Weights of a small image captioner: decoder layers 6.
Rows from block 3 of the text decoder, named by matrix and row number. Rows with one number belong to one neuron. Each number is 128 + 24 x the weight over its row's rms, rounded and kept within 0 to 255. All counts start at 0. Numbers have three digits each. After the name is the row's rms in percent of the matrix's.
# fc1: MLP up (decoder.blocks.3.mlp.fc1.weight, 1920x320), inputs 0-159
# fc2: MLP down (decoder.blocks.3.mlp.fc2.weight, 320x1920, transposed), outputs 0-159
fc1.1668 047:090129150138100164113125108141127122132100118110145111162127146093153115079119110160094122083118162157114135113130119139127138154131120152142129123097111140089148136116119135097126165143142157097125157116111122137133152105095108175111090147161130171109104107130122138136133100118147118158098126124129108119092220109112096088069103086104151192153106117152162117165113143151131159156104165106145118130095140118078098136125086134140161133137130190101089138120112098083157131156128111
fc2.1668 051:142144101120139140149123142160134131122110117126094055126090115150124146174127099113170121092136135111146129141116136144113145130145149119131120106150162110148154112115107124133118103181162204118158139106118133093191085120150134148099168121154136126145140134130130142113149111127148130078125085186173135117125098084101101064145113138090133117109120155116113118100135144099133107159113133193106123143105097129125109117145119152115102152172124142130141173106138127082113184121119164
fc1.1669 061:137152156113148139149159149103087142128139125150108152117152114082087114141133138127178148113160105136131129123126123112096138081127127114120162132139107139164134112141153134125113103119141107144083065169119147132111184143137084131146150124092131111138122146132140076137167071166107143133162130143115091150124136173140144105166123101136099137095165068211122137166105147105133145094121134098146128117116145124137122090136145130118169140105073110124146101145109137175157093113138126
fc2.1669 066:175085113095109108093119111141136090124118117101160088141106150124161160064123152118151119150152119096177163123154112130122111170126161160120127128124104120092122109116124138125130143146080152154143147085152113140186118151122148154086085142099139143135133113114149163137160169129139112095130133114121141088146155122085144122072074127118120115103102167071110128074155106138193107162138161153120108146116138158135142118115155110087098105144144113120120122142103147163119176181122116
fc1.1670 027:114115122138126109153126122110166128115161163113121124103107119138154088111114147108116123179170090136130124097164077119139141180118114127110124097105162119106126155103155099173162126117131105109125144140146180117114117139130187129135144157137148145129088160133106138136094128117114134133148144147140112157178119131130140120143132147149164149150165147133108099157087107133142119118192121125132175092166099128127133094100145122117072074126131090094124105142142120183111127127122130
fc2.1670 050:120147117112136138139128139144151117094164139122106074111134204141112157128124143122150125124142143154164128134110141159134125101121147144108103148151121124113128116129130154123117115159146182157123133105114119130160126104146098141116113120160118102143115092150133190116109124131131108128097108167138108156163135134134128027126106139177119168122108149125138117116133102083135104131122145187105117161159097128182144140110121116150122135168134155133137113115112142128123128150106159
fc1.1671 065:166108162166111099111188131107118171177095128128145097155095139130093128076096155107132106160120106124130142153155095112098089147137134128101181134110151146122113142136111132143144135101105113156126136109141146133092176134097166128162156136109163148050125122096116111131144172099124128102138144145146152091131164113156174171157128089089115113116164065127167136110122116129176149148164092090143122130138134133116134108111141099138112122114100114128101143178137122185127114126128100
fc2.1671 072:120158126103167155124109177146133123108121107108114102118093099154135128146144128131150123113119122167114142145105167163149110088135154118133114157124136087095141134116099161141108105150098181146160118102109076112152132097102140146096174129177164157125115116101112159086137132130165122110078116131155108168137140090125144093124127112144144166144086109145176116112128122123138136132115127130115123137121095106143163133121135134206111140148152171166141140089149107083120145157149130
fc1.1672 040:138083128155121088116084134149149080128144091145156139102123109106119099141136109104135119116111086142162118137154138166129110090152147115111123126134119117103087127126103124128116105090085145125170109093126092122115119151133114156168127122114130118099147162140141153093139123170166159123089083102088144116124092124120152121083147109127146121167116126132144126165176131137142122138133111114142133148158125086118140136106137090129144134119147138146110178131151121122113144107138097
fc2.1672 054:171094142128121126115114146176116122140100093154118092127094074139134159113149110140135162093137135112122156128080113109161156128131083115162132099153168104149121129165152137106162103150149170117127098129139109108177121120129106138123134154132104148096110120106112135152153100114092171110159141157134124122098117140141081118133112125108117096115110120111085167094101110122103127119090146147132106135063146128151079088126104144147160157138125127105135157116147111084163137156110150
fc1.1673 045:142147139113161130119161109112134166144135136160128077144108177085118147109078148088132097132140076113154131131153120142121099139126136135091177107103149154158136109135106134135134104113121134156125141131151197131079143141147120119136146124077150133087121091143131082129147143110140131129118147185135149112154147154175103105134109151123113128112226100156154115172130121106156160119146117042121152152137146164170118141125136114147128127115111127123140124129109156175139068107122160
fc2.1673 079:120137112126149135149099173142129134099104125125119116072116062164145111193150124152138134115142121129082144118077179149127106113138116096121074135135128078106120155123120149138113107142100114124142121087100091146153100127141126134112160130160127140138129141114098143097103129142149134143095098122194135128148100103143163130171125135191135160144093106135142115100137141136136137126119155163097142118121121081150147117151152135175088126144153149164115092103127124113106155145130106
fc1.1674 085:131095110120146130156131152124170096106142144123094119125166123098139108127137093128112073110125092120130122136169118125133121150151139133101150110142139125134103123083079126151104115128128180140174142082150127121138114155155103138156123109124105144140163123176146147138162086174168146106090112088127143123147132102124112088138088148135146111122131138126114112143168108149164098143136135151137144174117132133178130162111151105124114199143180128088142156121100135113148084114125102
fc2.1674 110:128097126156142096122114096122054144182093128150156145160103144170131101098102151144138114154121142130104137139152107143148088169109110083140115099136150149096084148147116154140160186118124129094113143144175148132152105113134109138105158108151163136112097128058132112143149130069154177121120137091131114106099139127145161151176120169115123088147139159097092140080125103165132146149089137105141143121124149147086134134085142081098136116089124098130115140151120098114198118131135102
fc1.1675 054:125094117079124111125127106144168110079141171154103173120187128086163100137149086169133175068126133108128130151130121119170147112134102120127104125118107111112113128116091112133118162126125152138120102134093134140127112168159088126126115112134099130134142143155142101133130112151175131123132122093123138104103149128094074076098140129147150132111105146121112127146159126139146110120095147124111119161114139110080089125136112131115143161147159146118115155122141132114157105114119109
fc2.1675 056:125107118165131130150123178145124087112138100132138068135030125123133136130108151117137108141157082144148153114126120119114147139141162146139116153134127134127128118101121162107121108119098149120110137083123134132142108114099124145107140099100171139160120089093130140142156139134107073089096121150176149164135131131093138075161095132108105139096088163165093121137139130144161126152124140146091149088138096111174158129118157153176106126140101112104182123151102147110109120131113141
fc1.1676 051:129138083159141157167136131114130157149122164108126134120155147104138145153098157085094101113117133138116150157100142169098091146152129125088142122110126143105112125135137124182113143072141071104104130142137173127128121110170118128115118143122144099128128086134139102129075169155128147125121104069105128102145096137183114141122136143112132111182147125076151105161153125110125129105125105121150132168187106151154124153079105109094131096125126141124097109153139141148094112129113109
fc2.1676 052:126108179156075077118135143166157108133125117134117159132156140147135119102127109131065136141125100091177153102131119090168125167112128132146154132123123074132133118150087148105154156138106159142117156084100165136125148115124098153159110129125136150076119114104102143129100120122130145145111164163147196109095148133096133128123110158132091176154160124126126114107116148133174149103122104103175125124116161117072159124109169095143140120167157124077147134118145135142114088148114125
fc1.1677 074:135123143119144145130152124121084144160110111115148133151128133119108159117142144118191139126148133130110167132108142151050072078112114087112144149113105142159129126157140160096126130135126114129126108177124118135097181098087110132110132139125171163095111118144141079136162146090144150142160152141116123117096159101122140186101144099120127145074141072163154130111087124118145139132100124101124098125117126117111112097125119126158136123115118120167115129115122126152100112109153128
fc2.1677 066:132151099087136118116116143131167105102149129124080110099089119114147101134124098121082130145129121144160090118148148138155159148146125146143108142132133109083127168087106153149111153149124167130176138080122131140166092124157123151097159113114101123138147131104103164120118135173145100167086127091140133124161092120114157110131126201153146164130120139119132113139150110132145128101130163173120154122160119150155128172119137154154108135143132138123135121111141133100151136137102125
fc1.1678 053:118152110131159131139128110118093138143116175126112156135175096103146163127149129136154138104139122135096110136124127136115116099151150120117104135130118169142148141113109153164116122093105128136110110152096106128088113096110116098150115107154159123134114151104148077125121126111108104118176094112137028153120156097149138102120129055108090159152108118151137122132120098127127133095109146079164121109160105125091138146137146141146152120147134136124125104120134133139139112110147144
fc2.1678 076:114143132084166100103103125158095095136162116160116127135106129130102120170156107093165108119143095133147111126133127105126169098153152102164146157137129135153143097140118142107129099144090193172108107122124155078117099155167140136118155130110115095151131130138129115118167119120116101107131148154162171129123116132131143049128102164158115132106113167142091141140173107143128095122152135123106137103111104151102166158159157136173117122171144145117151137113126154132119091114122141
fc1.1679 082:110096112119137135154127130122172081117160146133094124115166129076142110130154073129118071088120087123141110129155129122140132129161140145107154106128126132138102102093082119136114108119130191154178122080136135116137126165150109136158123112123109134131168109182147152121172085163159129102101107092120133135151127108107111090112104127129145126095143141156112099158163118152167088134150146140120128158118145124163134165125132118154128214150170139083145157112124129125132090103141114
fc2.1679 103:139087116165151109134126104146093149166080130146142132153095116167148131115132141155144127133123143123080132131148131135142100166115111107163105117130165141113108139148112138133162160129120145087121160128176130128169103099134099150087153122171163138116097142061127123139153121088133167114113137091158096097096130104144140132161120136111130084137115179089084138083115118161149126150095154135140127143119136130093115113107149102120136127101139105126124166154128101061186143138142116
fc1.1680 118:134149141097158150156147159103132133119170156131113137097150172088081159128119146100176099123170094116143127141133123116093136106151115129089177128133117141159130085094129105156130081126134134175145096159135157139080138161149138107153135113084121118115162123173151095140154088173109144138139112147125130164169143162128128106158119131170115122064135098183128081154156100114123124086146141121119121129117152124186133138131125146133138138109107120107127107125131141152115063099125128
fc2.1680 118:143116166158116133127132136139106161153076080135127148142095083162143123089143118144091146154115127109105151110113139117132076149097124089137130136110132104114159156179134166088113147140098091102120150110148094142144128111092123157084143127134140168101089144087127116133146138104157155139134157109163144105103115118159144165129100112131102140135137094104161149075120140141155169151103141139119127088143113101094119080128155091142129114093132133153128152124127116121159158154114105
fc1.1681 200:104147127145123182157128090111111136124138133102134143108144144132150156130135133164104151138140161116131134094136146147116129134113135128121123110085107133127155109129152103113128135137158106077122140172138143140131164092106121151127079170150166145127126120133130095134118125115133132150148137110079045158139157127151102129092140087123117190166162111127137105152090151138117131105111119095134134138132118129105118122093115137073127104116154101142139102135096128111109132126144155
fc2.1681 222:121114114093125114082144095130193136121165164124148132149108145111136146070129124133128138128168130143161109128171111109089117155115120149096142130123114181098131143127110115110130120133152185118154155125132116133097136141102189102130125138121124120103154114170120127138113165120134105131166136128129145126146200112090101085107166112159163125066133151117173110149128117144143110156188119128104110124134152142158134142126105133121103106143138124097108125114123123157106125141125135
fc1.1682 029:138147145188121096115102129113152152107142132120140121121137158131096134100069136107139120156133114117115102124134151158128163190139143134135110112072124127110130125123135148119154099136164174111150153084158151137094163111099148147101113141139131115156153102148076127152126109103090104147188123152129139161167120140128123139100119079122098115118152175176130101128072100168162132148135108128111133144162151144102140098105114129100084088154118090128118108141092154124108184136144118
fc2.1682 045:127144099119131135125115190150145091124130131117131075117127167136152181150146165152110109105168113147141158130128127149086138108112126108102145137117097094111126085143121142155107096137122173171140132092125099115160128142166127175101129131131106121144127097165140139125101145144133102126109125151150138133129134117143109062136113158143145137113114118119112086103127109096144108108133131193134100131107086136141133143134113143148100135176119181121117107100122137151120107156117134
fc1.1683 036:187128162140108085134155163102140146124114115151120105127123106138082106126128159079132110136184071104119119137172110079127136183123126148128165107145147098134130135148116140123125156145100110163094134155154135125140126166126150129136174102110117117133140147115084144126154113154106132125157160168161172113120109136134161173130119171143087057105166155145102134102147099118136115135175134152073150099144152125100119081136161126099118126115064118136120135119134139150153124148115100
fc2.1683 049:099112134121131164157087159098125140128134137121113120124140161120164150145118168138116110117145105119100137133119156178062129125142143104102106144106105111158155075133099144154120118133126084143132102119102117118139133113142090183094171113145110131121132102150113107133129115151159096138131133096128110150122173137180107107128113109164088178118144077118123086146143097119173133125131141165095128160134114135124122115127129158130129138116140137149103114132115144132144108141121130
fc1.1684 043:117158141143136125129127126112098121120111154137120160138136095123160104151122124138145160112142178176146125148121115107103129072137121118128079150100110142117169152133146137133101160106144127146046066150123122125101165101155101138135138131137140093181115153096140109138124134136127100156212131114139076150124168114125145090129132149107095125121125096173139130173120128113091117101113170103152133097139118120083143088140137163121159108106079126111110094125152127101195145143126158
fc2.1684 052:121113127144126093104095133135114107138149138154127099115130170111136130137150142104177070112154075130148132129137138141094166133121168133143145148116127124154155091103109164101134091130119149208143125096080134116140132154148158147119146110126091082169135114135165114131157151123105138087116125167162177157117154117127126091106092133144097132109145144103090123124178075126155078136154161146092132141141104137131140135142137135136115146152121116101155120138127152151109108151116158
fc1.1685 041:146163137119136106107131159099099147136125089135142102150098150155107121112092180122142123175180103126126096143151116119138136165118127146139139110110143151147128108105136158128130101116137104116105166136206155123093150135119138133138162115129120104145110119135122096129146098148134134124144118171132152145146114137137161193177113115152118073118180122190142133115110090118121140120150106103133125130150095187126127136121162108127132120103087085160156131137108121157160097130162162
fc2.1685 050:099118118121136132146104132100129157102126157166128094120164198129160092150119151160124130136142149124132114154127159133114166104115140116100141139119139092123177128115092153136132100147145175146115104092102117140163089121143122159102112081133084106110119123152147132137089146133134115140104128122135127127150138133177120048077127172166120155108147123112109115138150079129144138100103160155088130167111144128122144133143102166139133131142139160116088119127141139085126104117081129
fc1.1686 071:182126141120127097116160135108121173128086111162130091161107133125087115108094171079142113152153109137135125140157107077108129176102147124126190124145147131146114136138148131124126147121127097148078126140161175118129135143147139118138159113116105125147114120109139105139139146102121129118130170175136157119140116137140138149174108147118073074119152136156113150103124088127148121123164113122109129120147119170107124119131158107120106089122060063128139117170139125157138119130102135
fc2.1686 076:101113137156152131146100131113155147068136159106125127101146167116169090139128162173107111124117108127119136142151157167125154138128119111108088129113129115118140114095087163168152123140112153144131120107089141137178125131167072193123166097148123143123106125091116148132114124146178122112096136099128104135153139126181148103115120149173147195148162101163104108143144100156159130089102168136124142118135116111127154167133128136153121142133157142120127131108136125099173079130118104
fc1.1687 085:155160173129132122145161111097123131132099141209122148138179122104114125118117137098129154113148114131134143140104121114122116116114127124111181121125117147141142132141156126115119122121139134128083100151113156129069207124133103134134135150091119113116127100145140099142108153147114113172179145152104122141118165155141115167131128116122087124109158099161142144176130130097126154089120123060138130130117153136114087104143111130094152122072062104125115090133125143154160117130113133
fc2.1687 122:160059124139120090103134090169140121136096157112130131151181138160153170107138099147158151139129139092104148140134116110147106155107099143148116119144120104104116148152143055127142169131131124135128142118139091139154123160095167103118080130138130151117131142079150144149150145129113132094146148108112137067076123110099120142124139077100138132100115141040122166089143138118155076173118129151137086158103169118119116107114122089121106113143144115135099142122150107129128195162118075
fc1.1688 047:130144121117149170164136153107119118128129128142118131110160122082119113118154138129154127125153052113135157116143146133112140097125103131101183093133128122150148084091153108138125082125127137170122093150164163132082139159128097136139121118113120151099127141172157078137166091178122142110149124135123145164163130137134146130124114116159110098097139102172147070168120120133147113088148136124128142123101155111144106136131133123120144172136105119105158140121110137139130059097136132
fc2.1688 047:151125087101104106110101153154151117129103081142075156145084110126112143141157107123100146187171126109158130143136146176125122128102152114134142183159149099111156138165150167107080144183055112123092114103132095117138125138139146143110165133111132139114123115100145135145124180115146132128165145126166147116149114155096186115129125126146113156093125161093170145122111122165138138113125140163125133137167074142117165103117163149132099128139157162134163115137110128126130139132088120
fc1.1689 102:133124131109121152140120130117114139131105130099140155131140112139125157135138149153133173135123150142092161150099130134104069093137083079107115161127084147114123151168136121102151149132137106122124103156128100128112131116119098119110148140134155125101128138119107110134146132103162158158164117089128111126098169107121142159149170096137147147102111103095176138105125147115120150119086135137119080142151130124128111107123089130137141114104146133166097119127150072125127134149126098
fc2.1689 089:157110150161120086149106137150143127131075119135100142127086111133152105156096116103107109140154077102123088110128129114141142176112146133160123148145166100090140118105093171133112152155099146142153175114132152137155090114109121149126164106118152130128120144072117137140143143111147097129072138129201160132120079130148169095179093150125093170141140137141132132105152138157133140100096148148105167088133100132103140146113185107173098105111120136154131121157126140087155138137104113
fc1.1690 137:115131125115131168129118138120111133138123128100145189119140097143131146136156138172130167130126165136098166134091129133104081092148086075111104160103085141107129154168138128110154148117124106110118089163129088121107132108122107118106142145147156130109113145124092108125125131113133147164171110078133105131102165107113146168146181093158148151130109105094180134103120138121115152127080133131124092134157125105122121101118094130135134102106140134156109114116137093117137134139129105
fc2.1690 148:150094127152122078150120118142129122122071127132120118112094127135146101156097128099148108158156085118108080101122124131144147185095133130173099145149174104098140116111097156131111166136094150142154153115124144142145084125106120150134155113127137136165132148076142113144148138106147102140058159126173147126110082118152162112152101127126091168124148126152121119106145140161132118110110154110098156075114117143083149138128175112173097109086131142158123129153129118070172149126100132
fc1.1691 074:130127145143111171137128124107141155127125143094149149142133138101140122090115136167063114135123127100108151106137134124103109187099140130093144128086132118087156133143127140118131177128139103087115155127134174141131181089111111140139086131139133163118137121110105082147101116116131145183136133094091092110121149174141137146106108110135119146195138099092148130108146126144140142141099110104142134132114146113110091119100148149108148094092101106105119098133107137126172121139123124
fc2.1691 085:155154124091176093156114159144113086103116117160159086130119110123127119178170126095172123091165103144163155131091155152101136106126184098136122139108127097155157125141125159126092098160085144164099118102125112108128109103134126135125150098113134127165121116170129130110159160130118092116138153154160157148127114117111150088129086124096109091114107116142118123126163096127141089140157152157089157111128115107116163122173150152163108139174111150136185145119143164111128136127105115
fc1.1692 090:181116110159147100137141131098085163167110135169140096158108124143102137101095176113169135170154151123121159145151128146073092100117119107112158112127135146167121131153148124122156140104117072146101106146176122121112129118111150137098145148111149130112133114109135107132157174105111161104157160139126112119123149109140158178146145089111111083116178119142135132107103107106127125128152093117120132144162114153118148090104132097107114104122109086163109121152133126177119125118114119
fc2.1692 116:100113133122138137127107158152165118097125135126111110123099087134143102130172119137111107121129105133148122124139148142159119133126154122138105130121152089084147165104078158128102125164084184121157168068122131108153088105117145146116172112145150157140108119116111120110128130136162103129087122123174134152143110116118157064141131144144165144149096131123159106112156130154146132148119135155097166110121103104123153148133155112183096128168157170113158151105145138094132111125127107
fc1.1693 210:111128125106134169139115130132104125121112122098148194112139103142145144139183127177134164128129165129088173119104150143111097099130093077128095156112083128111147160160143144107127144137126115109121095157138083128131126088111099141099137131155150160124113160111105110134137123100143142168163120073138098144100149101097151144131171096150146169139106092112170133108119141133102150128060147141122105120147128082101124101122118137142130108112152143166116115104136099103137138150137113
fc2.1693 278:158114134161127107152111110136115138143070130134105134120110145137136121161072144105147125166133091101095067103113147138137122175087107117174099139137171118095120101119115147123131156127118129114174149146118136141126102112108120134114142109129128127143138151089143114163144139117131117147078151121172138121114087123185148158147119112120075165134176121156143131113138141137130138101094154105105137089113127146107113135121134098158102110073134135171098126161128111080176152139106139
fc1.1694 058:100132117128165148130109155112106114099155174148119167091151162091118113125141123119151095106131107126135102114184144125133127135154122133142135151104145147140127120097130115162112086107136155154172121144092127129135108146156122119149145085130132132135117151130129132106153110157161109107123110081109088154142126134128134049089111109156123158152129139206116076202153108128102114087119140134147150120132126113133128198145128114122131127152157129124115114120129123125118078087145137
fc2.1694 057:134115121131151120156110151138123128121114093162128099128067114144135128149194129137121160124161096103117154112107124142121148145132134138160132120133140096167152069152135145109120104168080136116102126087134105081182133132102102166099136128107131171156102116117138134145154157078105109110124168149172171147114167126147130092111096140137082125124132122159097116078148127136125135083112134120072149109096093114092142119138125108130104129154140155175164113128109142113130130133100116
fc1.1695 035:133118112115154142177135136103091142132106141138123119104114097158180086148133158117121111137193110147127161141119120139106111133134136078125123088124162147155169147132150172126102148140127094091091113164155118152159089125128107138109119113119116129100104182141114051139142120152132150149099122126154142136146148164149177188144118209168111093157090096167108136118126107101121148145113151144125148069121149111094139080138130149093158099114047127128118144113137149074168085129125110
fc2.1695 051:135119117131148134131106156111161098119144119121130124121162156110143128131129113130094109081150099135133138184107145151105132092133175101092138157130141120145117094115108155120139101143105180171144089084096099109146146111158098144113137122129113117118121111167109144104139139163176137105101115145115155124132129115109137061126108170114127121133114122127144119112171118111182147142117128150121131178123128111175086161158094167119129187171135189125159151112124158157132069108110103
fc1.1696 028:153127105136146105140131109142118158143131110139110108124116109157146108145116164126152141162175125111117124139104107090132134146110153127107141098177158144178110149121142141119103123131101119092080162116116122120147124134158146130107162105103123131140125130152116123140105119136120122086153163187150161144170056163147135146138123153123097072115173131156114137083106102112160078102133147132101139093120120141129130122140163089082122100094108089126143113133117119139163132123110131
fc2.1696 045:102115106143157134143115149087115130101115146107140090137174131133129124165126120126104123092124162146071137166115151171117129100128124113096125123128147098102133145106081133132117112137148161122159130109103107182162106119132082168137133122117117140126125109128113165130114110171145129145066156118127149113137153100164115110129109144122110147133112104126129123160143107144137126115102141145109139141100140129141128121150104157131122157159162170174126092167100118108161089126155140
fc1.1697 061:116107116120112145119131096101135156139118166082131147141141144115084145098117133134112129128110118104120164169126128143110022120145116113066155141131112155111109135142100122129127127100144121122180151125119128126087135124120129103131133146113129130083143108126115131119131190109137152108123129092135142087134141083132137178117159094126139117122137111055171125124163132123165122155128091137111092145143132124151122140108101101157128134147169148145098163098123085165083134119120088
fc2.1697 070:142137119117142076106135193123144109097133117166073079128068106167136151112175135106136120136200123154166114142135094122100148114118160149139145172166153106117151136142120162140116118124123147160067160116136109101151098136116184124139185130141162117139122108114116134130128156157117080105127125142173136174142125118128134085171097152134146124111110160108151120114131115104115150139158126162121137115140126151179147097114150090123084128157095137108152113141138167148150132155117114
fc1.1698 072:119090109098160116120122142079138135112143147163110161108140159127144111120153118107153104114159084118118131146174137109161112129163118130116149106146141139175092118131125108159118130119130152149135111126120141131155129174147146148139131105104100161111139125182122150115162154176139150076101129072129131122164103114118112086120120145162139103144165130153099110185168097142144102105143127164119132129124138119158146157120131099110113132151178109091138160101144115150129069093115112
fc2.1698 076:132097119128142090132090136143089100160089116134135119143095104139132125113123138134114128147153117108124107109119104117173154212103107106116115126149155139093086124144109131127130176152116172118130173111160151126168097131121086155120162122136168145129137156069127133147148095072143143146101132137166126134121127132131151125138120159152072156126153180108100110091091120178119138080104132147123134123101107158087138145087169084114117116110141123121118134178085101098177122111121129
fc1.1699 079:142125146121153133110123128077120124129144172134140186124191121123131126105156120171143134116128125118110192129117160142082069114138121091063135112103122123134136138155090168129150111132126099119144123103121095137120180136116157141100148129113138168079127113154103090120127162151115184121145144093129142131131131120127138165101158092147143131137147092110149090131150104122161128133102132119126125153140171061141121110141114081112117140125128154122102132100127127148136088117150107
fc2.1699 101:128120144142106114158130097141143141115138132155061116155156121129145155175128112133100144135125160102170094148111114126218177128129147151134157137111124142111152164121128129126128134139144166131110161109116169124110110095151106105160128141110136124149130107084110126125044117109121080156161117149116080147122141161156100069127152111127093125132135152081135128140134149126096102090098104093168174127141093146098101154122148114083124116140131126077161155162138159140106166129122156
fc1.1700 100:152124117090146126132143146110146133124133168157114129121157132084042128134114136107153128108145108125150125168109093121096101110129085093055174145142117126135100139115117110134142088113131150167116081148119136131088128152163111094129175113068119093097160144154130084130132103149114152160170123141115135137145129174128103121175154146138132085057127106135139102128165108088122134096125135134136133141139149138173113124165107130126152139118099125114104137119149145142141080106103113
fc2.1700 120:124153102125146158112102115122113101131141115093148158105103104138128154119176111166143160147142167110105136058124165142122123104117126128115097127114087109136154105136143123105120111162116141099134110140112087115106135123112129128125097156144162121144112213137121137133111144105127142144197137108134129158139141114077120134082159133174137117111109118133165115124079134165122118153125165139091117124130102098137151109112140154135087109113166124151136098116113112139098147131141186
fc1.1701 047:142138165127128097173110149090134115128158125148095145126173145116148103133137115137135138117143114087136105142141136108165150122110135146122129086142119077149129123112153121114136118146124127140097105127119147168152176172154114147137124125123099170170138166145107110138134119183107127132138130125112113108136103162138134158137095150172071119137136110141081145142149131139121119097135125166127150122104158118123107092149158121048149128112101087123162103127144152125141126117133125
fc2.1701 062:125140107107158103149121127174160094092120124124135067164096133145143134127155132114138101109157106155171166136111131155092129114098164099131126164140164114138178107103111133130130088161127140162141124106134097113179109131102105167097147118154124118141132084153119146131111135123152079102106142156133148127135107125095138049123084110098183132098068130094128136092141087120162114159132147171093105088102116125149122134142142138180117144179138137147118143086128165136140146144127115
fc1.1702 034:096127135142121167137114144146123099128127155118133156121133105097124106156152098125131124092109159164117092140151121127143108092171112116119105133093138124133129130080131141144136129094135147182207125132096098137116097113149129122132121139109118104140152165133110117091116086154145133140130087076123098137147073125133130050095167133126146148172140094133139115183144116126109107121151138125131150147109099116116125194115134117191135169136169163151106115128124111087125155093136137
fc2.1702 044:134146151097101124121112155192149087098130113112136107135122127131105112159141129098116140120165094104135188140126125161080130160094140120103157132154172074145161085134134143134119089179090162153115110098109121110161170137123148187109140149157104151098143106141130134098175093102117136108084155165172178122117130135117157104127092141158148133126083097118119134084141141130159124169122132169111139125120089080160107086101126119147126138165109136082149127128142169104118105142148128
fc1.1703 159:143138121141130113120137118116098172166140102131150144141109109143090145092109163125162150174141146116123156124150131156087109095112115085117142107092106133141130124159149117097143122119116082128108105165165107125087187125080155151097149164117162162086106140129115105125151137107112161117194158131110113130131167116121172153132145080145120130097146108151155121108078127113140134135151107102122114133152103128126138087104144118127105092118139078158125122140115114187112125121132136
fc2.1703 146:128143113113123114132116159170172122093145111115137108109057075129131100114145110137133108120127106119158109117140122145158127126124153137138104138126160105102130146123105149123107118150110171130144170073171115093153075119109121141143168106140149141141131130119105152110120116132158113106087109126159163161141090113115156061160114158123166126126090142098141125105159137154129131157133139164110145108136092139123158126141160134194097120166159144114161168107159139085137139123117112
fc1.1704 075:122114142126145146121144113066123129138109150126173186114196134119132119076163131173148122125122120109097200136126142153081056121137112082077146118115109136133127147154101146113118148121121118134132104093131109140118169132119136140113119126132130182090126135132111116117141161136139182103158145076111127108124138116138131174102157101136148135127156095106140107135125124133163139140087139119146105133142168076130120112123103083110141131110130153108111153099119120148125094120146108
fc2.1704 086:123135152137119133151112116141179131094149134152069121115135108119146136168144128150087127119150119089189076143123142128195167124109169143132145137096155132106158169116103140124118123157129165116119174091106173132123092110131099116152149126109139131136128120118114117115058131132141096173115133148150102158156148164145100051106121125142098139148123135104135098149149117133118096083111144125117180122125105122117105184150142094117116132142136146086145157156123173134114132106111148
fc1.1705 078:179098157137127104128169126100091166173107128146132091160118141137106104078103168087131116156150079111131157150159111100119096140128139115106200111132132139158112148142116140127140143100102110156107127127159156124103177143094157149145157124098139150082107105113129083135143152113122150102139153151122129109146167125147175171169114111128097118110195079154137137123123087140181137137183090097146141126143132131135133097123153115128123149112081090117134145171124139212142107111134109
fc2.1705 121:102138139118125147129099144158140136104120115100104127132085090161140121142165115147119126123112109131140123126113165145157112116118141122162089150101142100074146152103105160123094115139094151131167149094111096127135073084096146136109155123158150154132117118104094127114125130126173113135080110130181118156135116084129153102140133117137138166150092098130181122113150152146132135133108157136097130102137098087112141123140147103197090130153157169166129120101167123088129143134130098
fc1.1706 058:145142127121133133110155113109087195151077146141174111142084172161156116083101230100125127133137103135099154131147126128078124142108124108146162141132133148112134133140142142129123179118118077100118119175157145127133141123117149155092137137120141149135111122100149078144165149065150162113108170141157142122122130118156207177132101136127117125129135131182117142113128103127135139117130122129117105082128119143076118131151133134149113055123112121139120117127126129148154128149123117
fc2.1706 070:113124146105131157113125158122172138116155097092095129105100091126127141155181097137102118140129087132170129108147139119160127118155155134092113157132138115097096140095102153129106123153091186131143130066137114115127102113119108125164177112159150125129123139106111153119125126169149099125106077103153134162132130114096140059167126158125139156118107130081172108144133141158123155139125102160133135155118090114159139142105137113194115151157157166091169147131124115102115112117110122
fc1.1707 034:173102113144159125205145139114084151158107118153110125119111106139158146133138151122139149149181133121125110123124126097136102159099139093140133101154150121153147136133142129122116115139122084152086128124170140135172130137127166149105140146110135151130186168110126081139126122135099169100120141173136106154132097127125160151134125130126097053117143114142107155073125135121140138132175105136104155094099127119110133059108178113116093084144076093135148138153139142151136142111145126
fc2.1707 053:118146122121127157101102142096172114099154140105129105118136150114135106135127137129121106110102131144140152161133152152125106131155132118107088083133126128110142133079086142144128111126105190137201132094097132124137111112141127151098140092151142120124119102119123162073109140142170108135076119113128133102152139127146154093124112151139153130173106146106180128159147074152139123122117149130117143148136152111147120175136111123183114156166117177091143144099148111118125116119167100
fc1.1708 046:131090112129119117119133170074134104128166143142131138115146165125118115099102140137140124156163077118144102121173120120127138129167109162113149121136140127135111104102128088155163111105103136153146108120125151151100122156125161102146118113125113100110162118132139126127144124178121117115135102105113139156180152132102141170153116142181126091079154140209110084151128094141146105095166127124124150132145153130162166131113146112118144183110127098106139120159107121154113089106136120
fc2.1708 059:144103149205160119163101142115092134144075109120131130134139135121154128142124140150113119118115139104083171157105161139117138147102133106118138110095115094175162120145124160116136150138093104112107103114107114143149147139138133203092081125138150169099081102123122106139121151110142131112128172135137127113101160142202101129087117105116078184145146081159134140101137127150171122106104132146108143151108122116104112131133139107114135145125141129143143143188121137115144101124098112
fc1.1709 032:152118095139122138143099149123140112142122137129126079109116097101120176113102179094150121162124156137109156111123146176093103164099149097141169125130162145139096140128124133129126109126103119089128160134170128068141057119160081131088133142116139161114163158113147143124128146122146154106089130084148125104148093101128125163135115201113138069140110136103095106092144089144148146143120106148130112150106130160155152163089115136175110117128143103138147172103137105154150091121143127
fc2.1709 049:117119116121123137163101132153122123156156114125152134116166172134119104124095147116114124100126102127097147139129176149137135136130101107085147114145116137099105142140090183142127177136100191129135115127117137144147129123175075187143151106128155134101135113101121125110129131127149155123098142111121127143116144125193156091178103184146115104169130073132112131147133101142173129099124161142150125123121133148131117153130094112136134156082136149127092110143104113120184081130139127
fc1.1710 044:101149123109151168147154141095167130098122145124140126107143125093114093153119160101089095091117123161116133146118135160108121093145141124075136133114126167081145152132133135165093144103159108119150102143128154147105126086135105116111137111122115116120152097146104108117099123140152124141079127112107116121165113125160119073130153140129142149165142120125151112194191112118123134116128153134145157144191127144145128164126103153134119126127161161125114105097142143095135111095123115
fc2.1710 048:132108145096153110129152141162150152105137122138142110131136092101120134140116099123123136089128089100118168150092139132148132105101129111110120103157159077174131117187117150082107115175108170165123090069082132124110141147117161132129121129130122136107139107149159133143118144138111142117122133190153196112102133124132131135116081140169117151113099119148115135085136137135143108106142115155084143150069124097105070101137115117141136135176139141112158137140147129157122115112138108